config.yaml
n_mels: 40
win_length: 512
fused_qkv: true
layers: 6
kernel_size: 15
loss: "cross_entropy"
lr: 0.0022
max_precond_dim: 1024
steps: 18300
adamw_weight_decay_other_params: 0.05
Rows from block 2 of a small sound classifier, named by matrix and row number. Rows with one number belong to one neuron. Each number is 500 + 50 x the weight over its row's rms, rounded and kept within 0 to 999. All counts start at 0. Numbers have three digits each.
After each neuron's rows are labels from the 100 clips, of 14976, where the neuron reaches its highest value: "responds to" is what is common among them. Only what is clearly more common there than usual is listed. The data: chords played on synthesised instruments.
# fc1: second MLP up (model.blocks.2.mlp.fc1.weight, 576x192), inputs 0-191
# fc2: second MLP down (model.blocks.2.mlp.fc2.weight, 192x576, transposed), outputs 0-191

fc1.289:519421469563495526565395489449577457576527584526507475474528421481481611561543527498430534618500595471579489437524463436505503465529403466560434529513449527503500481518422516499572490478548563500521508517491509559552524453463491532505541488552486473422505433618479514419552490464570453487451508348532444493488497506605555462504467474484555518575456550453577451491542536468417509430427503522487394444406513464437549595462516497480507539468490478486425500610429455445502520462480436591564484582463512481517441533474512418459545575528485563452450523550432459419512507536492439534
fc2.289:565461545481484514517523485524537390514547471527472461561438489484468466540480520498572513534466530546563573497403547456449462448566620414536464457445395475502567539630579486562487447481540565423574461483544441465466473565549451451536429494506487388448515477548430500546486495595412511456553427563471468427537550488434477391472488471529434558415482548443535457481495520565533515459577456492491508492506509437539432475536512448570491607486578487468462446521507531562495494369486550492447571497498524475496497533574471450468555560435458484528514564536591426484439476564609494512
responds to: inversion: root position; arpeggio; the note C#; root: F#

fc1.345:480625490545489552541489427539494504556431447567462540504421512496506561534481490543503433464350522420516376466425483479427609464488521568515425398588441471453466409537497506542565499553495501431484387454431483517561503488503524488484534451483503541486541553471495564512369481462506529399520464429587566446453457513561462461492507397481572521459527497478416517518527470508607531531536449567554455511545572508506480453547500466468532559561489402495511501482541558501498553424512534456493518556520524468539487555461409559505531518530491477568565498536478525435483492417527398388
fc2.345:547504420560564561525462474555418460525579514532471485540571482499498477516605454452432386498566522477499530519628496591476455525518437516396484423484555493526575468466516526464459490483550526498552512463498543447433514466500413507501489549528479506487487537472472462508541501571500550477470597504534481527474549435589411614506528464501574497489472514493441504478565606654608489491536559479517472433481514462422460564520528506436546438547543402489510506549448414575390446526543465474476455522444429525444513501549464467527425519551543492516533559405529474580626571534502510572
responds to: inversion: first inversion; arpeggio; the note A#; root: F#

fc1.277:510547540543431424455456516482553541469414546517524478496510540541508422466482594398551492492459407436504525385619493537442505526519476523528544534440515487502542507426578515531559428516616532533495524497485445541441397451481590416557492464495523512481489578427530475517535520461421504515464405441574528504570570494549510414511546455519511498536417452546422597430502480433572538525516578449591530455414527409471474502508493450476521427482484548372564541533536486465466428561457524555448484491472512510555445439511519462489527466609448471499481509490516524564481360518557446518
fc2.277:571466444435588437529494527591473514516447516544456496540434615473561552394530469503542514501499508441425569473503449484512526459445520455424475560375537516548574538512450567443518570483433479517404588495386490476503634463540530519523530524518431528409492527460496607449470534466497486436563489534448494520537564537482458489580482546544494446530497564547534516526562493452408527392464408511468508528516505476501492528532590511503505482490473557655464464486498595471558511495468505410437485479489404507476551505469545552461390467544490470604476470481383478493550516459499484555
responds to: arpeggio; the note E; the note G; root: E

fc1.267:553497566485546406468433483529471544514517534398493494642343504579404622523445488424551473481475461520469467442519416542508609494499409541468529481508483565537537571521405521492454525560508449487561508503518506471574527379503389409458503548464496524422468546570615508464529521548524485476511535458462436488486523473504588429402518577627526465479464538495510447467428436419457463445484523534480487536592463429512469422450541488556496544481513500448486551500483506467463473480534447540407482543505489430478476470498572461577459441423481492484551514502514502464499520539577530481
fc2.267:529382451450515483475472500469550565496566458530506545450573487466557397435564486468478512576410496536542440526578472507530533535484513505454473503498528440499523488463473552510478494546458474456582537513439559615530412584459460524564462531554420564541466442597476467443402451470643537393399531466486514459502422478522566537583396513481396577536468434556529588475561556460501479617507514553547528456513536495483475551495479498436477433492490499488502488453503566486464448570494508561463564456402465422419502521484407502430475537486508501446567573549524515570436461475475474486
responds to: root: F#

fc1.273:520488563475446556530565514518464473482483546543580546473526464456534601513451511493548528445517535601402494521484500515550499450499452478446585522513506462426561527530481445464586494525542514411477510460486499433510538384439442528467556507491557489508625508385460568427521558467528492417438462552513473434540497630466517520385463518449405445507479544455596541486516481482500457470515388608555429474606486488410507476479465541528505471539507538494368569513417528496495507509465485514561467536428448521530539531446480458448528508505566537514518512530623520412533573417486533598
fc2.273:486462478509575583447439539393482506533456512457456420507486477518503471431508492485494504570496510497585622372474413586557491548424388484537505540502531409522542433512459474453473474624534462518498400525527564520592499447546491513508519477498541470485513550426498435417391473540427531509498538522492530451522495587613422504453529461502539507451418488501570484436545533508487535411514536518529588454462459503488450519500469558536556548529479496512447611432445446450518392435529456540502600471466514463473455517502553503563560549587419546521534499474548499566430444477506399549
responds to: inversion: root position; root: C

fc1.427:563582443611547373490439575452524533553511496553507504526529619458585502474469506456520490573463447528501537478474437434433600530500549373470463571518506531532417445468470472488515473514523438539442538488496505399498458536494502551437531454502570451422536492531492504529529488455483531510463420486516579437475385460564654570466535517398569475600483507394543387525537479459509517411466483483522408503513500506476515527461514500543571477521584538565512466470474540446518562436507537455488581519342518486518492483501480498527466490414551545501473423442439509539490482481490473530
fc2.427:576516493487497538435380471414479463478437463532549380465470560477592401520475512573536497467440549539513465521482463470494548445512563492469498465424454506513578466585469504556520512513482448525433423379489549587498391468462475479537573574513409497494517590609449505489508408512510537573482530569414522429534598605529429507507526488442428454428523470506499487540462506487607557567539489582472444542487515533574494499447443481504519530473563504519505454471480533547476398600459497455506516539493577406485489498500458502603515418572455567484477439435473521545467497532555563477
responds to: arpeggio; inversion: root position; root: C#

fc1.247:490416481478521490468487489493598485546527535535635409579446439475547573439473498413584578518524475551495517485574546476543515578467470576531518572508523469479455402474516519489507500364422561456464502521458482520518445517553442529486522458622449538426489471482487483446497507481482554480468584463507506524560479497462594564539522550498479418472523481505521479521570504484473507556492424449493544561458502518374480537402446596566458435466526459475508445506445482456494434532508459631545488516446429496500414523421604418537424527510562485525545479485436536536545582569448378481
fc2.247:473552429547484513374559510417550519437555470449518467529500540649477469500522501557423511507567476434610498515470455534528424573473510483427460530479438604506466516458530529486552426481511564449447513464508474414512498470440565453372499579430577514531481544558504453453462538456531476471520489563613442477467577420482505507569469487480467504573517552590609417474575499499483485409458559391464464482531517517526527556574448477520425476500555472501475433531534461518501517489513533476440490396425526557463521549562447507448510614518540472525393526526453444519565539505573490464
responds to: the note C#; the note F#; root: F#

fc1.180:507460489480414533476433518492517497541501462481502448512522463558434479466510515580440507531476479539488512484514453526460454499540550442480485551499585570474595466398500553537466452473495547534493510529502553507515502491577408445429501548583426495536428489541532514502533566502401482382465552445484424464549538517586541475455468478564508477470432574547566475463540586389516510498521560558512391630533461524478428538507496496440439519469521442549426414495463529453557496585549522466581417336412472513483490435483552384409494535563570509451443480543491480412497434507519557573
fc2.180:553496478441414472557544484490508464514518445451498511446466562608508547601504613435498420549420526509462555486557498441475525429584530514441532430545489439452463494529496512528480591583546527498551477498529517462494527519502487555531327511543536447474546531520462464490529469518458532459513551452647479557500548462534582479430477497541402506514440526557542557408472441501488485508557543469483621546540558491480580500435535458479500511402550553488511552481484392402482505536547525460512484511508603481481454491513435620495563454460537527545485559458483452564489443413475360484
responds to: inversion: root position; the note G#; root: G#

fc1.69:450459501354476462554486496502558446545546485481499502517415553472572544535578383483400483370505480491515501490505436442434520465481535535446494484487431445513543411568539458422464540515554651545503443565487549576494560457459460460493441532580450467519522409512590420501633564466473618435501478478479494482501485509499509483532431394466515562500519583455595520458491417503483531585569498436522513533474538503420584476458482533576542554499462535443514471573431540555463540427489529545491544548529472492481476472496515537576530584488512517476539502442563518429518471560460445514
fc2.69:541421461546504554512549538542476594490444455513453550519520521511440605471574527508505554438422549415437497523498532501541535538372497534467558473475471555471459457575532499442590465527446398573458453442454425527555401468438541480485475583540574556532542463548495474453437460558487521467376522466493598560474592477408472567488554470537428527522521414451536464474497505555468494320534513479476500449523530470496506530478473444483486535532439493553437434397580504495462470518453519473467513459503499531440529544423495536504350443474529464515515513578554499571560419496486487536
responds to: the note C#; root: F#

fc1.298:485489414552542591537560460405466470412491550423522483489485498458465564499517456427537498449503533453537571436506521557610406443458508592421559515440442584494477504608483580532544528570504481513486518480546421476425493486380404566518447480486497542475511464526461466520475416540479483538456546466576488590521441421562466487549460514531502508570463535544498441626553534555497577477479402519508522474451529550486483511519566525557491556515480533522436498554585528524512469488460529497475426609519559538460391517512474503493470448483421482493584385393399503456564430509520514505
fc2.298:397445527439510575482518605506547596471581538427526462466445550576449482488433499509500598488474514548479497530458462497525454419592475514377568481602478540414496517455545463543433526462399501497476572458396550501454543470487572459454472460501474504460456546434525561512520486416577375459470545473492482475504613544477514518465614508504463536477520484569628557469375555511517476485532497519563553565416534441490502516459445462444459423463541583516529488524526440432503566491506534550504482462413538584459487566527557474503495458576514482541567537561452451518493446509539502459
responds to: arpeggio; inversion: root position; root: F#

fc1.398:485543368482605463509498416450450548450528527444446464554434456566457515593464567512509466482516433458423534480456488487558498490548552535541517421536545515492507592525479593471563492519436563480471532517481545422539594496578517475467482597574452491482484480470465367519428469566488459501601515406454579470427456572466411464609489487443471454464525461461522492522467556467554527527528524520523424561504410470540603477479504407464548476548504537457502378479502510471526448534555524583496436498486464590482469528501526639551447487404526502536480510535538500499612516464462508509
fc2.398:554494493526486384449427532503611584542473506442560478564469559512638489495545513496571519571498548527484592552523517489479514524508542528499498526453517464420495503490475516494482567573514444488554416541549510593560529500436557431490463380475514554522449482570548469409520617501467496508436441539513508431528537399475488497524533424460572548457512532482491497497490380442509442547558502469551497507450516483546534478565407570551477561428503365451510505540526558517499480508457410447521498542428606536434436478503547457451536560583557491562554606517414469470477561534459431479
responds to: root: B; root: A#; sus4

fc1.198:530514524492505542475488469434436470534436479456508468475511515489493507449558503509535533441456453509457500564509530500486571467519549533566499523472455481536485494589447427314523468496567572454533497482469420485564507426539530518509566387428597486542502408537456507565536533497462493476402525544533443530430576434496450516445492512475516466460416567500473520555619483570546462419460570384507563513445441591513471409547459492566601586458607492500531497538525485488467460487520516510599392548585467410522496507481473505499548415476439522491485517530533497563493585613519488411
fc2.198:486533519480518444453629498519511479476562414590483482512517530512516480545422496601531522551601440557499479488558527535459492612543598508431435460465518457577450461524485462507518644480385477537542579502568585496435444459476515476510427458510508535536416479398521505502476512497566453520556505582408453578493450523466518466502572545549482496529384415509502508482542406483524520487566518562415403490562473502534531568474465528629452550457446501515405425487484509520563585513588447460540517571469523462470551457466490477512399517463511529443529463570468457464497500477540445482
responds to: inversion: second inversion; the note A; root: D; root: D#

fc1.513:584451523545509453513521487580504507541505532526506514399521502535497488513550504566527539429495522474488489453526434525473563567481563616514460523520506474431526470451451489539577550506534558513411427532485420482513520506526359463518501485462551581409494544380438560543500548490482485490562398435540515535484575547498522440504511510558531475435454597490547370557561539451497511545579559459499420458454480524562519396624475459428492391534565490455560440498498430514481464569498458492462609473452456523443455540459501512549507568556594488518396442507605465520548570463501509481
fc2.513:489510469544516408545471498507630491529524505507487468468513574462566533389528477440495459439456419581592603546410437501471506454536494561540431499497458477448456552477482339530550428523554482506532490484442429448470526612484482509469521523479551532443430503489514495486512536479525502492415520506566563549426504550484413462559530494417523480558524411566401493519538509583476492532472459525497544493522611420533511381544457546481509569537425583542499514522470466534538513532404516497574529556438503488528462566539497542476453475385463600539452576487461453559581495484480589450
responds to: root: F#

fc1.419:532536464468536463436530439546500449549475541459502394605557420462476473536528449540576599515474488523484477537540530526522546595437540491405469565481502437499553449562554444464492497499539511466469522553517450455446551479542482434543519457557394430539528453559422536406574563536492548417462478471513442559570508517510492557488523480552523535553517521513486524473501502526507534571479460528469631507485579521423573548603568482534590492389504536610579578427494540555544519463657501469527414519507478544537535440418470504491433536546486567541554522494421522593486522438508478453
fc2.419:483463567492525504408487538573554530532468535486588483469449467532424537501432420497540545484454616565486498469571547361485505541494524518529546492526552475513426477474459488462498512517478533496512464518388463551468515455561575554516496500465478503486446465464576489477556508503528505570553568466567490398549502527522494423497540527430587511534532439483471430510539509507413569426536447379547555428481342512575511415532564580524519488447482528461490525505485472483389476540519434516551592551514586415404463453484617471494407610490511538482487457507511477489584438497422503556
responds to: root: C#

fc1.55:524565479530485521601568477455500532553499543634540505460454502569463453540488510531508470596558521556476447535509491523532436511450446467578482501529476516532566506498484538400449497553553559467511622535503447560570493456450469543503495472610490541497595404481480441479509487503416522569391475487538541489545479521575377556583429372514563564435563530535532471553494602479484550537551480474481483612537461473541529575579573543503485581508472549498507461471464453472479506492488542519437592440509476489571421561528389469514556507499488468454499536476441552393409484558498476556
fc2.55:560395575457489585506555460485551464516468496505552461505543541555551496492444452501564534538463496421468510495447589442534519611516459485465618510517584565489591528460585475539485472518486451524532498580470488473543513518475521448395470450565456485513426500507426460492532431599383558461499513493556451534524494404402501484474525557471456474512488573499494497425537551495525583527560493489582489451504575573566499583445583506533501502492538449589552402443450535568557473457610460501415487540495619510525480597498476512492537455522569529497573420507447487507583405573468472492
responds to: inversion: root position; the note G; root: G; root: F#

fc1.121:432528509405515471477491485498513476555540597596545493429580466449499594499570391502376470484478491482467482493463547522473485526533579459626398487564462541513541532551383486568488454446459408497471566465478504472499438548579522566526439432502467584488442571502433503476509537499411466557581533539504496478506509364559511589472528607525549500436460492569484536510586487547516508521440537486505479564497413492463496475576540492545573493381381513499548542574525548487487538469524531542478531463424532444470534502510503493409536547489589504455554503538503559464514457563410504482
fc2.121:448494453506467498465531509535437608473552616424511434465533497523406458453506540529516423496546566476439552480482464575453480481504454515490463549372502458449472462578438546447510453525559612497451551574517582510506469505495563528414565421471483425620476560529530466414531636469544472516472435615543555490565508521480504521450530473503478471549470498534544542453466394430482431565530470429554511422517530498535546420516477510475499559447456553461474464464457385479573550473455497487512554433573524555539458495546530461540508502589516545511411511550469504519373460443518565531
responds to: text has "dominant"; root: C; root: C#

fc1.358:463534441446443525497471518488495486435544574435444439501536456365441531501503518487455397522456427433522516550456507487463510558477486475475521461607511466484480513440474603496492530473553476602437464507504443499509570565439596441505536410398460495520514453460522465538480538451540561464553440420557489543499519491423527503482531484567444493472503571470645577554579510531564484442467484481417494508563534519502431627579530570527593460535456595536540476508527500615505480502478431608527477544517566470545484461549559428459444469480508500463486436541580560443587486479577567502
fc2.358:495509520521544430436481568502500500441487504513400575462476450537514553416457402528542554475536427393507525501513546478492527513525489398571489420539411525451466578556560581588484505568503552517525402495491548496518490534501508414446540491485560385475608426456536512426480501537504440463446475377443477484558485409552477451541517553489503497560484515403586526427540460606530572425513483515460450440498572421563493538507502459501531488499532523484491497507499557503548498530457510389531420443552554511535559401533533464450538514488587508468479422403523476401572487472545477590
responds to: arpeggio; the note E; inversion: second inversion; text has "dominant"

fc1.357:539501561528515440495372516492429486578477526462501502520552452467470540515532424457384509425533469498431506504512538455459495512491535533443536547408506566541545490502460446496513421557564542441526573530458410559468502544584505533441453450491457431383506507534511466467442523547451519497486510500451550572632420591424522550554501444394460444545438453512536479406509474466506464525454504502523526448431531591515431395531514520397523476508507509520526490510554413526497454377533478555376466449420508642519478470508488493421530490432486508535451468491556441495463409487569448521
fc2.357:444520422494457449480599500504476506508522536389491534603533497506468452615465439509493423583455463438540380463527427548584454502483467419458418439457495511484495514528581620464507549502560486491599537515444450458572457491460498628485551538509594368439477501516504482435483458506581480471461518511497507488479438436491573472518442547500573485521497467562467539506539510469539489568582439436540569533567469520476482517439528496521500504523554521468487348536479563507471456545555430512593464542566488566452436422518464423448531528542547529524472539394487488535508443543549492421
responds to: the note C#; the note G#; root: C#

fc1.556:481431478478430557481515500538501420426384471472438487515575493524574542498544512505461433558577469547549503523441399529467440519468578424493492547469514480533557577498405528556540525426416551535487484549482563435547488516473541450525507471605509523504589476614516452600524470610459480530474485524534537535567573490571532471421513543455503496470528497538480419462431554515560519442446549573466474590494510517551431420517471558532414456532449523481546555565560465506480587522531500620576515567464492537516507453571549454491464477454456610486568496400568494495481507456588478402
fc2.556:520495531446468567518432507490553511504602412571394452474485556443538469468494608568550441446527551498534516571492429490588493480438481579561495538493478506527504456479515420474515481484507569531543494412485537450427539440522478474509521588461580563466479485515513510496497515458502509486500503499509472469504512607458526558490575460511522476424442459516436594538487469435442558473503571481539502513510539466470431481431517491470453499537525554458386531632570464505389516457454523450478505406319561518508507585463464391455461465558458608541444553541473595595529523510551575465
responds to: inversion: second inversion; arpeggio; the note G; root: C

fc1.185:515600523491493465459492499530533467575577483477574439450569436488497462525351591491500578562454486508521483472514496522419545565480414490530470526434470600490553447500443529445455394541404440531490447515403456519580434420510454499333440538506524444444605378436499483489483477485552463527521470479550532452535422508476479576500523478419381427501580521563541521427439499478415523590500443448469515497510504529435525483488434554467434505444426518514510544486516519481540496560517485584517462523489542497498488500482477521513460540464579561490449486425479516386459546473551454453
fc2.185:452586547555487438487489430463545485522430444558463617497485423598510479515456544606597452550522538489407480438506555519474504594562587600482561539458524497466636509507591553505450430445522497497471453498496437453528488463476451508521459383487467445558543527521494476535499483462474447423538456461573460472490584427426499480472445474488453433484568475470521404479438540447456415414494412435502518555536463488557466507468493508520415425442542496506533503563431527569467550429496428496535438461594576444558568561529482486562513559566492524540595530488531467501548538548488542517
responds to: inversion: root position; arpeggio; the note G; root: G

fc1.264:525545513554492455510468507476443492436574494474488440470495571525543572422422486534517550656592540444370492434498543490442450534487525490482460400527505524471503570632412537443488449536400485393436507552458503508455492554453516544532475434468515532533507436544480458423492440500505455461368572499450466549540467440459486456542595431471514480445503464515522425536576534490501453561463496427495536577531592525562435474484536506525488543486458509488546545561578451416473438559543524521508591565423457514594496404522487515504528521460480468454591464474528452546459424570489551514
fc2.264:499447495518477491453561484552434501537514536465528481410477487578514554547554443538492500478490562399590503544498478457520400508471500564441493379504482416575449567534537610529586520538504477528420447510520527596545556427490448490457419454486469560572521500527480416515541508508482499478520528525487455587503530434536428568517484540399550543490452507522540396535515490523510535501463452520524524493530463472499506484548433460506545544470558615432524491507473371558631532438575507542583463541441600514406410429513388460456476464480470457464512372529554487541485465508428506558
responds to: arpeggio; inversion: second inversion

fc1.464:557578458502448557553558519583421558480406599468504414530478549531428449483511539496479466481588552479528502486616505453482542511453464497543466507489471453506503439487438536542527408511497424572483558592548523484470498574521574542476506532539537482513646518538512499555550537450546527579531516542518630501382515588457556447396517448530464523513433469618524566467535460617506522469431492529586511470530478539572433506512464585563467465492490519475496478521541471572533507548482553420523420583483519416577546533455486413427438461519514493525513557529588484473450443508556511518
fc2.464:534507460595446568558588490474528436431542368474571472491494487531470528495554433521546487426468378545496507469509422551533528365514540560535501539487571474570510477493506560476522466530517530481441505531502463566573422515435489504537518584442553446567587431545486566461532577504508489569514433435561511479483564519428442496581454522428622481540457515529513501557534626478504502495514559502502521516562501446441489506508520521531534521519399543440557500532437480522501406510519495440493576556481584464543467576507492605541582512488453570543524591499474463508384461454420521597
responds to: root: C#; text has "dominant"

fc1.64:618462507519577538512505456504504550492397473468534548570557484432470501360501435546419401442471456541559548554452565534524517518475534439502597600533519547524444541474480559495506500501545522520471534579477519555444509521545521563504490466468509468517526408481586507445487506434492543472488452434498592460465445486602563549531445452444473462541494558488552493545476399465454546498470473432490568534407490619517504548576465434542412467478560507502536443576515446440498506541511465582458473444466464577515526634428540476457445440580568559437522561429464505429581501506537468541
fc2.64:518528519518459502571494501595520502496417517511394490558439500425465517528553444391556544475496479541539540490568455492538455548474463463509506507476469506535579419507517491594431643452460573482524525519553443489474504510617533496592576473477537504536602533552412531528576502385468570495508527592513451441507475548464499458399451469447550559587439514587480554600506466500498456454469518557530402492508467516471495508519488461501429441480491451497507401519580578561538517430438555459583543496512481470561500563532565615470488495556508465529517532562576459469477450634515450521
responds to: root: C#; root: D

fc1.233:560501519581543477579401462593456510427471532523543409479481512508484590507463496461463544387501498448587563494502468493530496594576517603489463455412412464458490511408432522456564555565500485565480538547452529521535542510540511570443556614457477471525512483504505432502502486446507493487468530502539557440482479502396452526512439481463454468554462503484533387479491456369482423454558448485453488452567499390470479450416489486606487419511488414459517451570434542489388522497512484514357484548564532545551536412543537523544543448489475500496518433462548480466487441488569546530
fc2.233:478480469466522549449628466543492537516524499534423484419557547522466477436478492582452504523469453573577508513502496468477547513545460518564516549549520404499500538558390612527516596483555471520503413455489504469505508580453389484498564521492573429598473427491371504407424550570433522551503531435519480486594500477446487546499460489429540578469484487464457577465503463451438466462440437534483547546546468449596471476540465539483498473563430452576484551485508484456529525497459538557430509387563444545448524505421521507386513494606488479437534528478478575472538615560548517542
responds to: root: C#

fc1.5:502508458423424532451452524486514481578421591429446532561517508556511468471455521426528449455496456572461597453460561442527638562522587564551520463433481566536562429430457512460465498473550498512535544431490530431453504441401541482449515473543404486444532515517455485503452423544569510458446477540450455569444449511527413524448524452415468512579499481492484458511462493507607417489481413449537550471562491532578464536524534519453552534446453500556534584549530475504542577487462535571544483544481451409478503484439449526400482432473430470524452455450543416389529524522485553386
fc2.5:422495596492558533579468648628600511463578462523569455427549486505548508521456487538485529464433533519502440496416507451603510506485562470539479477567536446511435471521522595575512593441501506486462513418521566465524398449537423495491542461544536506584480513519412500531521417453545490475443497494450563404509585454480521513537527470510559436529617568540492459501495405498561536525528530510501485536518520489538491439489656474560539504486485442428483435468479458467506462461502580490431499493482513420517509514483539463523641419466514486518501522519532534556546570458611439460
responds to: inversion: root position; arpeggio; root: F

fc1.379:453514439471453507518469467539518548558544558424485546524507491461530555451500545463462480489535431483509402492566455487504505514468466501626455515540605507591445575412412521527486491539518469458448438369568520433421564470580479458473590535537412497552468479507531423423506573344487501412514590509476462481450460489504548425516483447498511483431553574466476496466552516546530411459518481518477514525546509528546478488475426460550444594549468512480509475505476474460443480428502459598498399555537522443508562507404441467483552446615578555448450525533428470495538393438509479534
fc2.379:434500413540468485518527527510432461502471458532530531542384414533539468523397581524546530550511563398614554526450469520536448557521482528480467489469524608447455570516481480513552345482426484509476501490486508450555482591483484463531535538508403466563427509570584542537519425485615526437528563524570469485472466453558425539403606473478533468452461520455447651443481460441597543479502487439458449482473489508514502535446478561470476460528540393544503489500482521541532550494513462470545515483532533557444455551479568498599441519486422578478532437487527483594494512463544575479
responds to: root: C#

fc1.463:504492479463542539439495494457485544451507508471491517549420497518556491509464489465492471539451527514551470436538496464542514447422520456465530564498550419445480587414458598574541490556489528519510498403544456601406542468506513477576586581504627528486428386520538498529488571437370493387505467498497486470435566459545561482401539494480539584457494515496473571563503492546498498478572447392513471573447564555570464527566438445600523498451461522540545536493490471478547565453464505540522483435437556471439505439452388539536472566472489417495534394536475470521532480373522553459
fc2.463:359513481388485543514577529483510527517535517479536440461458475561412490485541493592565459528504463518497568582450544479440551478517455513431468554448560525550461462500524516454514527492556479562450460571461508476430453513486434472555477530533444455497523542397547528567522485567482487605524484505486461519530507467573494611451582541577472522525552455574511504506447554455572541487470490481556514596572452465468538526441377455433532502465489503459476465512546442530366487458526525591549490413592473436569453532581549455541451412516521450517543591547428519617512427419518541566
responds to: inversion: second inversion; root: A; root: A#; sus4

fc1.561:519485491521536498561497484476606388550468513521492523599560456432517444497520492480444478558468516560510468427556478574416588543552494504485525501537486544501586436444580474498523446542562571432535451494416496446588530539459469449451586463474421495476468458465504459437442527501506433509485461468491537333469392467574475503481439480391452510557518573427618592487593462458447500463534416614508483510534507515441438413566530536494448529520515486478508520477527547450564511481570466435510433552524468527429475487492539483544498489558488528398393601515471551499547470555463523520
fc2.561:489625490516479426496574483512471529519418505519505464430591500469455488563500461507560499489398536476484528482495554465531531492388481510494433446508545540496446544468583473519515577472464567552387447404407460539526519515477546543522458464399508558562452563506537504498525487605547476455508479434541486460496475500446487423593476492588576466511500434501548434448440479462451489524615550496451489470545459550523395536491438519564450427630489505407456517471545498533492505505479532538417525546468596472419540486607507414589609541385518502432539498504495463510513443521426506524
responds to: the note C#; inversion: root position; the note G#; root: C#

fc1.405:509462434457606482503508494504474541554558393512401418486457521578533527512458456577477474473469498434496380511571462443597552472472452502504492393626567525546482471547540496424548473485503573536497540415505540598581517460510442459538479482524475491575453423506502428455472460520467505503523544516453500555536503508505570535484572500473534532466542502561531563525438431423413458454584514558505531473518544519506437438485595507438391464484411353472570479537512554549498552561514546557577450475435478570436502581565504503563509459444439422527533466496538488567548494497509592504
fc2.405:527512476518508491532529510547510556459564558466451485490519476430553492441436503583490501474531556474394504520472473497465505405521471499457505595456533446518426527458458534511427541445467486432516533599456573534617581450535591571501548522486519442503510406456435401587490515444527469467512525478430530500569489568590543625436593544558528509582466479469506510538530586613560407548440508500541485485424493445465593522542544496507439477560450444563539483508451416491516549489585538534470489527583503425452407494493597509497507520455427398539557551527467437434519484509489593503
responds to: root: B

fc1.547:483497429565453470519535511450541519510473515493455409558449441485468496530400481501560507590571476522485528538528547497541456442469506586443515471573446552440472537493415477527439487501531439417518654502481554519482507415527533447539527495459402504458601419485561539476591481530522400509351560569490367512438498472470610524545502398381487486436555558539520477508567519481442520499457497431545581518489474483462473534471576505503474550559479474500449417541534523444490519493505513497536527483470402427401486445534453488477497447491496514396459457457548397453512527552449460538
fc2.547:527461584417578520475415436417471397492531465463554541456463456503426497482503492469424475435494558472475565525469482495487490495473475490521540478508511549531527619511511407538410411457480556451529489503503558453452438496581515488487484564439474514531481499453489386532549413544539508541488456468404543545522570374437495437500589544483432444418590539521511472581479495514514449478504512459470529607454545404560482521455518521507451509534457586526550541535471460490503480554495458525587470551516516483641573507432496527516657460504513451416393511469599544502458499534574489526
responds to: text has "dominant"; root: C#

fc1.399:446479402518525505529519458546557436523556551488510487440379413535503514472437540474534448387504510445412447543569465496638495522524478521482474457442675465521628474504447522521488580443512563517517527486469568530501547496464453510519525553532451412486417495526553397546515570548494440581476551501505530560501462525486474560571530532413365559447497442502583445459568472560477483564574512508532496567441563456520462461456489469574397476425478477434509480468583532468558512480557563539484464515421469462498424548518485490478538518543583473530447549444491456502566489549478475499
fc2.399:469470523495444430473481538501506499396419539527493505566572570479450431502550502497506481555516483462557464524413459577480497545512555517468495512474570463398524479507572481579555481569498434544492432456484489515484531402460420559481588427515531549439562443491496537524443385498495494526501481594515543434452573455621413387465576397408470524472555440446466517494519502455574474560486540352464502488548489554521591561554477409523505500552492493461460459500433423513377497532482427440470470471540522472495537496425547476473539441519482553553533460494509501562448404554524417457
responds to: text has "dominant"

fc1.360:457530533468493492537514564541547524567525496446497483436484491520452542576483423559476531571476506436450484466422499601535471497456540504490551524460473521511428462576524555527490441449500495511433574513449437592492452486514492559439561510504586515593513487434491412574428615603515560505489504474501471539638600492495425498496628507465479527653475531456476485587495448540485500387487428488570576508476571492542476630551437406505467487507503491454410478531475500521392451532523526543513521524433496484479510548506491486416431515572436455472505511442452452442454569504523580556
fc2.360:506542520483578469464541554461498497424502596575508463412520387550523542511481486595532528635466496525404473430480606497452391467492443557457707487538572519510420517534484482468520384508554480507462510416513519388491443523473425534467413480577441520553499463536460527405590528452468565462496507609392497480475495546472526587513517480527510457542540454496431494531457489422547568456471516476488476505436460546520494426490423531491544508473523468548496471440485474465512484499522504459576518531444507560458548422508538515518449569504466551430405508519540542496498556440501453476
responds to: inversion: first inversion; the note G#; sus4